config.toml
model = "image classifier"
dataset = "rendered landscapes of hills, water and sky"
train_examples = 145000
image_size = 48
crop_scale_min = 1
horizontal_flip = true
translate = 0.12
targets = ["land", "light", "water"]
num_classes = [7, 4, 2]
arch = "convnext"
isotropic = true
norm = "layernorm"
hidden_act = "relu"
mlp_ratio = 4
inner_norm = false
patch_size = [4, 4]
conv_stem = false
layers = 12
width = 384
kernel_size = 7
loss = "binary_cross_entropy"
init = "trunc_normal_002"
residual_init = "none"
optimizer = "muon"
muon_scale = "match_rms_adamw"
learning_rate = 0.0016
momentum = 0.95
nesterov = true
orthogonalizer = "newton_schulz_5"
adamw_lr_other_params = 0.0012
max_grad_norm = 1.0
cautious_weight_decay = true
max_steps = 14800
batch_size = 96
epochs = 9.8
lr_schedule = "wsd"
decay_fraction = 0.4
final_lr_fraction = 0.01
warmup_steps = 440
weight_decay = 0.5
adamw_weight_decay_other_params = 0.01
Rows from block 4 of a small image classifier, named by matrix and row number. Rows with one number belong to one neuron. Each number is 128 + 32 x the weight over its row's rms, rounded and kept within 0 to 255. All counts start at 0.
After each neuron's rows are labels from the 100 images, of 14976, where the neuron reaches its highest value: "peak on" is the class under the peak. Only what is clearly more common there than usual is listed. The data: rendered landscapes of hills, water and sky.
# fc1: MLP up (model.blocks.4.mlp.fc1.weight, 1536x384), inputs 0-63
# fc2: MLP down (model.blocks.4.mlp.fc2.weight, 384x1536, transposed), outputs 0-63

fc1.351 [154 161 121 112  81 115 154 104 116 100  93  86 141 185 134 128 191 133 152 140 121  66 147 132 118  90 177 118  37 103 157  75  85  87 145 181 158 152 129  59 112  98 124 152 112 208 163 161 142 146 182  95 153 142 127 152 171 143 114 129 157 121  77 132]
fc2.351 [179 111 205 127 158 187 139 136 144 125 131 124  83 126 102 154 142  88 134 128 113 133 173 165 125 137  64 121 147 167 149 124 106  74  88 125 141 135 101 109 166 116 181 118 120 162  92 183 117 146 168 105 147 139 143  72 112 152 119 192 121 123 143 108]
peak on: water

fc1.46 [ 62 193  95 137 109 118  80  98 104 148  87 125 141 128 142 138 202 143  59 115  72 163  79 154 120 170 114 135 164  93 159 156 183 130  92 105  79 173  65   9 112 155 200  66  88 124 118 154 136 122 132  95  76 132 101 176 114 142 117 112 146  83 119 116]
fc2.46 [113  87 195 168 141 134 115 154 172  80 130 136 176 146 111 169  91  81 152 169 150 195 129 139 187 102 126 105 136 123 168  68  75 117 159  83 133 174 151 155 182 157 107 144 113 149 136 145 154 149 107  78 123 105 147 127 253 158 180 156 160 140 123  98]
peak on: gentle ground

fc1.305 [178 153 171 162 116 120 130 133 141 130 129 140 126 136 127  67  68 152 125 111 148 148 151 127  79 172  97 122 129 152 118 136 139 143 172 109  91 145 192 115 158 188 127  94 128 120 107 172  82  83 161  84 119 146  94  69 170 150  93 117 141 140  51 128]
fc2.305 [108 114 152 120 131 126  80 166 166 121 162 116  91 106  96 105 158 136 125  93 105 162 116 119 154  80 154 132 100 174  60  94 132 121 163 139 142 100 153 185  92 100 217 142 173  92 139 119 119 150 166 145 137 164 138 117  92 134 116  71 144 108 142 170]
peak on: snow

fc1.677 [142  75 157 182 163  93  95 196 146  83 113 127 172 144 141 204 155 135 139 162 144 140 124 109 140 121  76 148  49 134 152 100 105 160 159 141 151 148 149  81 135 103 106  92 161 114 124 120 108 147 170  84 157 140 134 108 128  71 124 101 144 107 116 157]
fc2.677 [134 143 151 137 149 105 145 151 174 103 136 139 131 118 127 100 124 111 120 125 124  37 130 154 131 130 118 138 135 147 155  74 153 169 144 137 114 112 107 153 150 123 142 121 117  86 136 151 120 133 157 136 137 157 122 135 153 110 121 148 105 113 120 162]
peak on: water

fc1.173 [132 149  86 124 121 123 174 118 159 141 149 169 130 112 199 118  75  93 133 131 159 148 195 140  99 103 142 101 142  96 180 127  80 172 112 107 168  93 140 118 113  97 105 155 191 166 136 124 184  70 118 139 121 103 106 101 130 120 168 166 180 153 154 106]
fc2.173 [144 115 127 162 148 171 117  76 141 156 112 146 128 133 135 107  72 127 139 122 118 119 132 121 196 172  50 181 124 209 198 136  77 100 124 126  88  67  89 109 151 111 131 138 128 134 166 124 163 159 163 145  79 242 139  90 130 114 135 119 104 133 127 152]
peak on: sky

fc1.280 [ 98 145 176 190 111 157  87 134 110 119 175 151  93 120 106 158 119 128 161  87 118 150  72 113 116  91 127 209 143 128 134 135 117 119 156 117 229  71 123  73 169 154 150 140 131  96 127 104  88 118 107 130 114 149 134  97  88 197 157 156  86 124 117 132]
fc2.280 [ 97 191 130 135  82 111 143 175 106 140 145 101 112 133  98  80 143 136 170  80  84 248 149  89  85 102  72 118  99 118 156 130 134 144  90  78 165 166 132 115 131  82 119  97 118 105  67 137 106 165 103 121 182 111 141 119 164 126  57 170 192 140 141 116]
peak on: steep ground

fc1.601 [133 125 124 145 140 128 134  73 115 126 177 157 123 132 147 103  94 173 142 146 159 122 147 117 139 148 100 121 154 118 151 151 104  93  81 144 107 145 182 169  58 115 127 163 128 197 139 103 142 146 134 129 131 125 125 171 138 108 113 109 115 104 101 165]
fc2.601 [124  89 167 186 167 164 130 196  92 169 126  94 135 106 107  92 123  80 174  70 152 193 128 126 134 143 175 112  77  79  77 116 108  65 135  46 125  93 110  89 109 176  95 102 196 125 145 140  80 123  81 128 113  84 143 130 169 110 112 183  99 117 137 100]
peak on: snow

fc1.38 [125 106 141 129  83 118 110  88 133 183 116 180 180 168 121 155 134 124 138 142 110 122  95 172 124 119 101 125 131  48 103 134  83 143 128 175 109 159  98  77 120 131 145 121 143 124 131 111  38  90  59 125 105 146  69  96 185 135 111 104 140 123 138 149]
fc2.38 [118 115  82 118 115 154  63 131 114 209 138 119 114 110 134 125  76 159 128 137 124 150 137 137 119  70 124 167 146 142 144 160 142 144 127 116 146 106  83 136 136 157 130 135 136 150 150 146 134 116  88 123 158 138  57 123  90  89 116  67 155  85 127 143]
peak on: snow

fc1.661 [149 136 160  83  52 105  73  68  93 147 153 184  84  95 116 141 111 136 105 145 154 150  83  64 124 180  98 182 166 140 126 127 133  97  86 154 138  92 169  43 156 148  85 179 116 166 153  76 113 127  97 145 168 125 121 208  85 207 148 123  78  82  78 127]
fc2.661 [ 86 104 112 176  96 120 191 144 105 113 128 100  91  97 136 102  84  71 132 166 111 108 136 125 141 162 141 123 123 119 105 104 130 123 104  62 119 124 135 166 135 115 133 123 101  98 132 117 110 115 136 110 186 147 114 141 139 157 131 102 147 106 148 103]
peak on: sky

fc1.502 [ 95 127 122 170 145 116  76 160 123 137 161 138 119 123 198 198 175 191 141 104  84  55 108  95 137 117 178 106 140 121 116 140 109 126 118 139  73 129 182  82 121 135 132 181  84 139 107 110 131 121 128 177 119 121 111 131 119 145 113 171 110 130 168 162]
fc2.502 [159 107 125 136 140 140 143 127 143 133 183  94 144 147 148 139 107  97 148 150  54 146 151 152 155 125 129 108 160 122 155  97 152 187 154 135 167 143  83 182 131  81 145 148 128 100  52  94  90 102 151 197 136 200 104  90 118 215 148  77 143 148 126 127]
peak on: water

fc1.12 [189 162 130 100 163 101 119 124 122  92 142 123 129  87 149 146  82 159 131 159 140 205 133 183 105 167 148 136 154 149 136 116 107 126 124 113  47 100 124  83 154 136 173 158 140 131 138 101 123 120  96 164 106 179  88 125 180 120 126 128 154 115 132 127]
fc2.12 [ 81  89 148 155 149 161 108 114 104 138 165 129 196 118 127 159 150  71 129  97  64 112  98 128 138 159 140 158 109 127 109 136 126 163  81 124 151 122 103 195 127 145 158 204 163 110 113 136 128  28 105 141 184 149 146 169 148 144 144  97 132 115 127 108]
peak on: water

fc1.138 [148 107 176 125 161  95 122  87 118  68 161  97 108  93 115 140  99  97  92 138 123 195 103 108 141 127 103 173 141  73 162 145 103  75 140 135 143 147 142 147 113 153 149  79 127 172 151 119 176 155 117 115 152 255 163 169 191 104 125  89 172 170 135 129]
fc2.138 [187  97 158 145 163  54 110 114 129 129 123 109 126  93 115 143 110 154 141 132 135 152 142 137 156 123 154 129 180 150  34 129 116 120  91 149  82 139  89 123 122 130 136 129 149  74 128  93 165  76 110 161 113 147 116 106 116 110 149  90 153 113 160 115]
peak on: water

fc1.433 [128 143 153 207 115 146  75 160 101 156 110 197 124 151 144 145 109 135 105 143 101 133 127 120  56 178 114 136 104 146 156 161   0 136  81 102  76 175 149 153 166  83  97 116 110  81 120 148  72 107  86  75 190 137  82 125 153 112 138 129 123 130  94 145]
fc2.433 [139 170 243  75 116 142 143  83 173 127 138 154  94 160 166 121 136 113 149 123  70 144 109 184  98 132 154 134 137 107 125 111  94 179  96 122 174 129 128 138 109 182 138 164 130 113 143 133  64 143 134 115  55  94 142  91 119 107 149 133 128 106 125  94]
peak on: sky

fc1.36 [128 115 172 104 149 109  96 126 157 119 207 118 148 147 141 101 210 104 123 182 130 116 185 106  66  94 129 141 158  90 107 155 139 109 167 121 115 112 141 124  41 111 137 114 144 167 131 152 214  83  66  96 108 129  83 151 123 178 116 122 115 112  93 154]
fc2.36 [170 116 171 108 195 198  71 143 161 159 175  90 135  90 120 143 114 143 138 186 182 112  73 109 112 134  66 141 136 173 135 171  86 124 123 100 154  68 115 139  89 128 103 162 142 136 168 152 154 119 142 140 111 183  86 133 150 181  82  62 125 152 133 165]
peak on: snow; steep ground

fc1.651 [141  65  25 113 134  89 109 101 149 139 162 153 158 217 161 124 130 107 164 124 108  85 180 147 116 151 130 146 181 160 135 151 102 116 106 111 113 145 113 111 130  90 104 144 100 176  90 151 120  97 176 112 157 152 112  80  94 115 108 153 127 114 108 155]
fc2.651 [108 154 177 167  80 134 145 105 157 129 185 131  80 184 108 139 159 134 123 125 195 104 133 134 128 220 129 106 157 200 110  75 133  76 134 124 142 125 121  82 161 133 107 139 173  87 101 216  90  90 113 135 151  67 106 149  93 120 116 137 150 140 130 108]
peak on: water

fc1.382 [122 120 137 151 155 124 147 141 125 127 100 156 124 126 134  93 126 114 150 147 126 246 144 153 172 134 105 108 134 145 148 130 143 110 111 155 136  81 120 173 140 123 135  55 102 155 119 101 136 135  79 138 138 234 109 128 154 130 126 113 154 129 147 115]
fc2.382 [112 106 114 140 102 106 116 152 114 158  73 155 152 151  95 122 131 126 114  94 191 107 112 126 109 168 143 125 155  27  77 128 161 125 123 142 122 129 123 100 131 119 171 107 162 149 118 145 179 142 125 139  98  86 134 115 151 138 121  60 121 111 131 160]
peak on: water

fc1.595 [ 85 124 120 184 157  92 149  75 155 148 105 158 151 154 134 200 116  99 136 102 106 140 114  80 150  72 140 232 129 118  76 136 147 235  99  99  94 125 139 113 126 140 142 142 111 133 128 124 129 103  78  71 125 135 133  64 118 161 140 156  67 148 155 157]
fc2.595 [115 104 130 175  99 179 131 185 110 117  88 132 156  95 172 217 150 171 110  99 102 155 132 134 138  92  95  74 129 127 146 130 126 107 135  93 113 119 144  98 119  80 139  90 165  57 177 123 145 173  88 123 126 157  94 157  53 188 125 102 161 123 149 150]
peak on: snow

fc1.391 [177 112  56 128 113 132 150 127  74 135  97 149 114 179 147 132  97 122  98 153 140 131 165 112 116  90 144  96 129 107  87 128 120 143 125 112 156 158 119 142 138 109 149  79 153 121 113 152 147 128  98 170 144 127 101 169 166 161 155 132 216 157 130 170]
fc2.391 [155 115 133 109 146 112 152 107 118 130 187 154 165  46 132 115 120 133 140 130 174 135 144 129 104 131 142  65 111 111 126 157 171  98 159 128 150 134 184 109 129 119 177 142  83 122 180 177 174  98 164 110 174 187 196 151 144 153 144 111 159 134 115 111]
peak on: steep ground

fc1.24 [125 114 202 138 147  82 200 101 128 149  68 115 138 150 168 179 128 101 154  79 150 102  90 146  94 164 129 113  33 108 126 133 136 157 155 121 150 160 127 170 142  67 125 137 163 107 135  91 111 118 174 144 145 125 126 114 141 180 162 134 127  88 152  98]
fc2.24 [148  78 113 171  92 139 126 109  89 182 148 122 119 159 170  99 106 162 154 193 126 181 184 152 143 142  76 128 179  52 140 120 112 111 145 150 143 109 130 103  99 137  87 129 115 107  91 175 139  68 122 168 163  88 104  98  57 140 155 128  98 134  49 165]
peak on: water

fc1.373 [133  99 110 135 137 143 113 107 101 132 149 107 163 132 145 153 128 171 158 160 147 133 149 143 165  84 137 183 123 152  91 106  20 124 138 158 165 133 110 103 176 138 117 148 128 142 128 122 154  83 131 165  69 157 158 145 128 111  96 112 136  99 157 108]
fc2.373 [129 103 156 165 161 122 146 135 143  90 102 124 117  79 137 139 187 129  83 149 180 120  85 108 171 126  55 139 179 116  92 132 150 179 122  81  67 250 131 119 109  97 150 153 112 147  93 107 107 153 135 146 156 128 112 145 111 114  56 149 122 119  80 157]
peak on: snow

fc1.711 [ 95 110 147 166  91 122 138  75 123 114 155  92 139 128 129 114 129 166  76 148  97 110 146 119 143 180 109 137  72 102 165  94 120 115 131 107 103  96 162  90 123 141  32 135 160 116  99 182 102 135 119 130 138 100 105 127 135 147 108 111 111  53  98 153]
fc2.711 [178 106 158 164 124 172  79 176 176 145 113 107  69  73  72 156 124 139 141 144 127  77 103  79 133 142 124 122  99  78 128 157 121 124 145 112 124  85 123 112  90 149 119  92 136 118 130  92 104 133 188 164  71 124 131  56 171 149 200  53 146 139 130 112]
peak on: snow

fc1.700 [122 106 125  67 117 150  77 144  89 100 145  90 133 171 180 144 121 130 149 135 121 113 122 172 166  85  67  66 121 141  94  95 151 147 159 117 131  75 122 110  98 159 115 170 140 120 118 117  93 146  64 107 177 163 122 121 220 111 103 171 121 161 113  70]
fc2.700 [151  83  99  93 104 121 135 154 122 145  41 108  70  88  81  85 112  52 153  88 102 121 128 107  93 133 163 124 122  96  96 191 148  49  96  67 118 152 131 128 142 107 215 126  84 141 149 133 155 184 117 154 132 121 131  76 143 122 111 125 104 161 136 146]
peak on: steep ground

fc1.107 [130 120  69 118 105 136 140 131 178 147 119 156 166 149 157 181 139 120  92 102 123 119 165 164  90 115 142 114  83  81 146  90 127 159 134 133 136 144 120 189 169  72 134 173 168 241  35 109  97 111 121  93 157 141  80 113  80  90 156 144 146 136 165 100]
fc2.107 [103 161 206 106 101 102 109 108 161 134 123 130 144  45  98 129 149 120  88  55 204 154 151 121 117 160 113 159 141 122  90 121 131 126 104 178 148 102 110 128 121 123 156  87  93 102 140 128 135 151 118 190 128 172  96 157 104 167 147 133  97 194 122 123]
peak on: sky

fc1.550 [167  99 115 147 161 109  45  37  61 121 109 111 133 138  85  99 189 145 206  56 184 126 137 112 139 137 113 129 129 150 116 121 169 109 191 114  71 136 181  87 176 187 138 150 121 146 193 117 120 116 136 176 144 115 104 108 137 150 145 114  90 145  80 154]
fc2.550 [157 101 121 116 137  66 190 145 152 135 164 102 118 129 140 137 114 141 113 142 133 146 120 146  79 116 105  91 118 132 140 143 155 130 140 120 164  78 118  91  94 156 155 149 149 180  94 123 154 128 161 113  97 142 113 155  92  90  91 161 205 127 107  85]
peak on: sky

fc1.575 [198 152 144 126 127 106  75 100 168 133 175 178  64 128 160  93 134 123 117 157 129 118 172  92 163 118 160 102  92 149 139 133 126 102 146 145  95 126 110 131 124 112 183 133 115 131  22 119 134 120 122 161 183 131 106  72 135 124  98 122 152 113  77 122]
fc2.575 [194 134 134  97 112 103 128 110  99 135 118 161 107 194 163 203 105  67 165 139  94  80 105  89 107  62 126 123 122 109 118 109 166 139 130 181 151 162  88 157 163 145 143  96 105  75 163  73 130 169 149 142 176  93 127 157 164 112 100 112 147 144 125  78]
peak on: sky; water

fc1.401 [126  73 119 154 148 105 112 118 155 123 150 133 125  94  94 165 167 117 119 180  80  97 138 136  97 116 119 185 149 127 119 162 140 148 111  64  77 136 156 135 118 108 116 112  88 113 100 125  96  48 126 129 133 104  71 200 144 202 108 119 192 131 139 107]
fc2.401 [126  87 114 155 133 114 105 128 127 181  83 106 101 133  85  76 140 133 127 164 121 139 124 138 143 111 162 140 127 140  71 138 144 114 120 131 141 101 140 131 136 171 170 139 211 114 173 132 124 115 108 115 128 125 203  93 143 153 136 117 151 110 127 140]
peak on: snow

fc1.113 [126 170 133  67 123 100 146  94 139 140 121 159 117 125 135 159 138 178 149 154  95 159 122 131 155 113  90 141 133 174 132 231 111 182 121 147 146 101 168 114 110 137 116 156 107 115 141 119  87 132 105 135 124 145  91 164  81 201 149 156 193  76  88  96]
fc2.113 [187 152 172 126 111 142 102 181 163 119 131 144 135 137 143 175 143 126 154 172 131 138 115 135 111 103 157 139 162 161 129 119  54 211 134 174 147 138 177  97 108 134 129 114 104  97  82 101 130 130 124 180 146  71 137 128 142 193  87 131 114 118 106 110]
peak on: water

fc1.52 [146  89 128 158 148 158  95 119 120  94 116  70 123 117 129 124 123 155 132 105  95 107 133 122  94 123 138 126 107 134 149 142 130  92 201 164 121  91 120 136 126  70  89  96 174  69 134 113  89 140 146 156 130 146 100 109 145 123 162 117  82  96  76  73]
fc2.52 [130 144 148 184 183 153  81 125  97 127 168 188 115 124  79 136  93 129 100 181 128 140 152 171 144 127 163  98 107 144  96 181  82 140  65 104 116 111  98 174 124 120 125 126 157  82 121 111 165 124  79  95  75  71 120 139 178 119 179 113 175 140 115  98]
peak on: sky

fc1.630 [109 110 118 171 102 153 135 101 110 165  89 123 103  72 152 150  80 115 147  71 128 135  95 161 111 106 124 106  82 125 128 130  61 110  88 118 109 152  71 110 136 124 136 142 100  99 146 116 157 132 105 110 105 146 140  94 139 195 170 134 148 123 124 159]
fc2.630 [137 145 158 140 129 140 201 115 154 148 105 153 175 136 172 135 125 159 126 151 127  89 102 115 127 148 143 123  35 151 186 142 123  98 119 128 100 102 115 145 129 102 123 168 152 137 124 103 190 123 157 212 110 111 118 146  95  63 194 127 116 153 150 124]
peak on: steep ground

fc1.122 [146 175 125 135 186 133 115 141 103 102  76 160 118  73 137 110 119 175  80 156 139 204 176 120 135 103 125 144 127 186 176 112 119 114 157 157 127  45  73  77 138 144 150 119 152 106 144 118 113  94 103 150 173 183 173 166 100 158  64 125 118 198 108  83]
fc2.122 [126 134 102 111 168 125 136 167 104  88 114 147  37 132 212 127 131 157 183 147 141 106 156  15 121 152 149 141 173  65 163 111 103 135 122  72 154 116 153 158  87  83 160 100 140 125 137 135  93  89 167 121 164 123 148  83 104 101 139 178  84 168 129 141]
peak on: water

fc1.495 [150  57 167 157 192 129 153 123 213 127 132 149 162 152 101  95 172 117  90 157 117 127 108 116 140 136  54 173 119 181 106 124 144 106  78 155 131  91 102  98 124 189 142 135 136 159 123  97  65 169  49  88  81  93 130 146 150 135  89 115  71  93 140 136]
fc2.495 [ 95 124 137 129 133 148  90 167 135 140 150 119  88 128 102 108  90 112 113 117 143 171 133 137 176  94  77 142 128 236  82  83 136 159  91  90 160  39 125  84 119 148 138  98  66 183 148 174 123 119 130 141 158 149 136  81  71 129 122 132 122 123 135  66]
peak on: snow

fc1.557 [168 156 116 119 133 130 124 113 122 144  82  54 158 159 173 222 131 117 107  72  77 123 116 129  62 161  99  72  87 136 117 122  33 132 196 160 122 157 129  63 143 157 142 144 121 119  52 155 158 101  92 168 148 136 149 133  92 164 142  93  99 127 145 117]
fc2.557 [136 148 122 131 140 139 113 110  87 103 139 175  93  94 163  51  95 140 159 111 137 121  81  85 122 121 123 144 156 129 111 135 106  97 172 149  74  75 179 116 103 108 155 153 179 102 145  94 140 180  93 143  95 146 155  77 136 159 139 173  96  87  85 135]
peak on: sky

fc1.560 [126 153 154 218  95 122  87 139 157 127 122 115 139  67 144 116 136 126 152  86  71 156 120 184 147 148  98 154 136 102 161 145 170 191  94  63 130  99 107  76 134 188 122 145 129 134 212 121 160 123 141  80  76 114 159 100 158  79 150 120 141 124 101  69]
fc2.560 [147 146 177 148 100  82 141 119  84 121  94 120  99  84 101 138 104 139 146 158 100 195 128 150 121 144 140  73 118 106 104 152 111 132 157 110 105 127  96 102 110  79 118 126  85 124 146 110 133  85 159 180 128  57 111  72 173 119 109 116 102 182 170 151]
peak on: water

fc1.151 [153 131 150 110  95 160  78 184 106 122 156 122 160  91 122  80 226 146 136 144 136 187 133 114 115 117 124 190  85 126 138  88  82 151 127 156 130 156 101 101 145 139 138 165 180 151 124  84 162 126 128 158 143 162  90 142 101 154  85 195  83 132 119 148]
fc2.151 [155 120 185 154 139 154 108 180  67 100  83 116 126 119 109  60 120  95  62 217 142 158 197  89 102 222 178 134 140 113 160  58  75 108 135 138 160  94 182 187 147 155 147  95 100 131 102 148 116 156  98 158 149 102 192  58 156 137 117 111 127 172 147 170]
peak on: water

fc1.294 [151  55 100  86 131 131 109 168 167 120 151 160 118 174 177 116  57 165 106 151 123 132 154 112 171 161 125 133 184 153  89 124 108 124 118 116 171 107 105 131 130 145 160 157 157 102 115 172 201  71 138  62 102 110  93 136 141  98 223 165  83 112 116 139]
fc2.294 [123 124 138 162 195 136 136  98  81 158  72 107 144 134 108 143 120 130 111 120 182 122  43 128 130  99 103 100 176 163 162 103 178 149  97 189 128 112 114 142 183 161 106 182  98 156  98 138 159 105 147 132  98 133 155 143  66  78 146 145 132  89 200 106]
peak on: water

fc1.468 [110 138 140 119  97  98 105  92 120 149 115  64 136 158 151 111 123 110 141 139 152 169  68 121 136 100 109 156  96 113 129 114 176 189 179 140 195 107 154 183 175 142 144 164  88 112 124 118 154 134 135 103 150  96 116  73 149 137 154 173 133 181 151 145]
fc2.468 [ 76 111 185 111 155 102 154 116 121 148 130 110  99 172 116 126 190 163 101 152  73 116 172 155 119 115 158 103 155 134 153 122 136 220 157 127 110 120 137  99 122 160  85 113  96 129 132  79 144 169 115 150 171 141  88 132  71  93 116 161 161 138 126 188]
peak on: sky

fc1.426 [118  97  94 174 132  77  98 129 126 122 121  80  98  78 119 146  82 115 140 125 141 176 143  96 180  98 129 155 126  93 182 139  54 129  72 111 165 102 139 141 119 105 175 163 131 130 119  94 113 127 129 187 255 202 140  89 159  87 102 149 132 175 147 169]
fc2.426 [130 141 162 149 107 164 133 138 122 135  72 140 117 161 168 162 127 179 139 110 142  92 174  91 135 123 163 120 170  82 103 160  19 122 139  84 215 104 117  44 157 105 150 116 206 138 144 159 178 119 104 177 121 144 137 118 121 108 171 117 172  72 112 149]
peak on: water

fc1.205 [146  55 149 150 153 138 139 113 151 149  69 142 139 174 184 120  95 149 207 115  97 178 112 109 131 140 140 178 151 111  92 151 155 152 146 109 132 146 124 134 141 171 135 117 117 126 121 111 109 131 110 141 135 151 141 126  90 115  73 125  82 141 125 138]
fc2.205 [101  96 129 137 129 148 119 125 191 171  58 129 142 126 140 143 134 211  89 134 111 165 130 123  94 125  65 154 164 214 128 137 132 165  91 158  86 126 105 113 115 130  83  96 129 154  96  99 159 148  96  99 201  77  87 115  95 101 112  99 190 105 190  86]
peak on: snow

fc1.540 [126 149 106 143 103 142 122  84 164 137 136 138 157  69 136 152 123 139 157 114 104 162 140  98 113 127  83  75 157 126  95 142 109 101 126 118 101 153 110 107 115 131  99 126 166 150 111 121 130 111 194 155 120 130  92 111 184 176 152 100 189 140 172 140]
fc2.540 [124 113  28 149  92 105  99  73 139 124 121 116  93  77 175 169 119 161  71 141 145 182 113 184 105 116 132 164 117 205 122 111 139  91 109 144 188 140 124 123 111  94 114  72 113 134 121 156  97 120 123 123 137 150 120 139 160  83 148 149 126  91 156 150]
peak on: gentle ground

fc1.366 [123  98 109 127  90 129 143 149 126 132 128 160  94 169 135 162  78  80 109  84 171 120  99 198 145 154  87 167  91 127 118 112 100 178 114 140 103 110 110  41 124 111 157 203 114 120 191 148 120 135  99 100 137 132  99 185 140 130 122 111  75 163 135 106]
fc2.366 [153 112  90 142 126 172 167 174 128 120 156 155 159 126 107 170 139 182 133 107 151 104  64 165 134 127 100  65 123 183 163 154 179 102 153  81 126 106 123 159 151 134  92 134 141 126 109 121  97 170 116 115 136 130 125 147 108 141  64 105 157 136 102 145]
peak on: sky

fc1.497 [161  83 166 127 118  59 172  85 121 128 124 124 119 149 115  68 104 133 155  88 156  54 179 162 131 112 134  99 162 129 106 138 209 126 153 133 172 161 157 169 158 104 180 121 154 124 122  73 143  92 124 191  96 130 116 121 120 165  84 142 113 159  97 207]
fc2.497 [114 131 106 104 129 127 123 239  85 108 148 160 113 143 118  78  90 135 138 126 144 131 186 132 164 126 131 124 199 123 133 122 144 113 106 124 112 195 120 134 120 133  75 133  97 168 147 142 163 156 166 162 168  94 102 104 169  91 133  55 107  93 120 173]
peak on: water

fc1.716 [150 134 175 159 190 150  97 103  88 116 141 102 186 111 132 127 132 123 104 150  87 131  82  60 145 168 128 161 117 195 101 111  66 138 169 190 144 112 130  76 201 166 110 179  57  91 169 124  93 214 152 124 137 112 111 101 138 123 108  90 126 148  84 124]
fc2.716 [ 43  67 146 152 113 127 169 131 113 116 143 187  84  84 206  94 122 140 109 177 192 163 196 111 113  97  92 126 138 111 136  57 103 125 109 112 128 134  96 130 120 120 142  75  70 160 151 142 139 164 149 172 132  72 105 147 169  84 110 155 111 131 146  92]
peak on: sky

fc1.84 [153  58  96 150 135  99  91 124 176 103 188 137  68 102 236  96 223 137 161 163 113  88 149 116 104 164  98 130 127 137  78 112 144  89 128 143  78 228 132 112  75 156 204 109 137 144 130 122  66 121 110 164 148 132 137  85 124 130  84 112 123 101  89 141]
fc2.84 [139 114  99 119 152 105  98 151 140  99 117  28 149 107 186 141 133  52 171 105 142  76 143 128 176 123 165 143 162  76 135 147 139  91 115 126  74 114 139 166 119  87 115 109 133 111 123 170 107 149 103 125 110 146 135 192  72 108 134 153 138  98 144 119]
peak on: water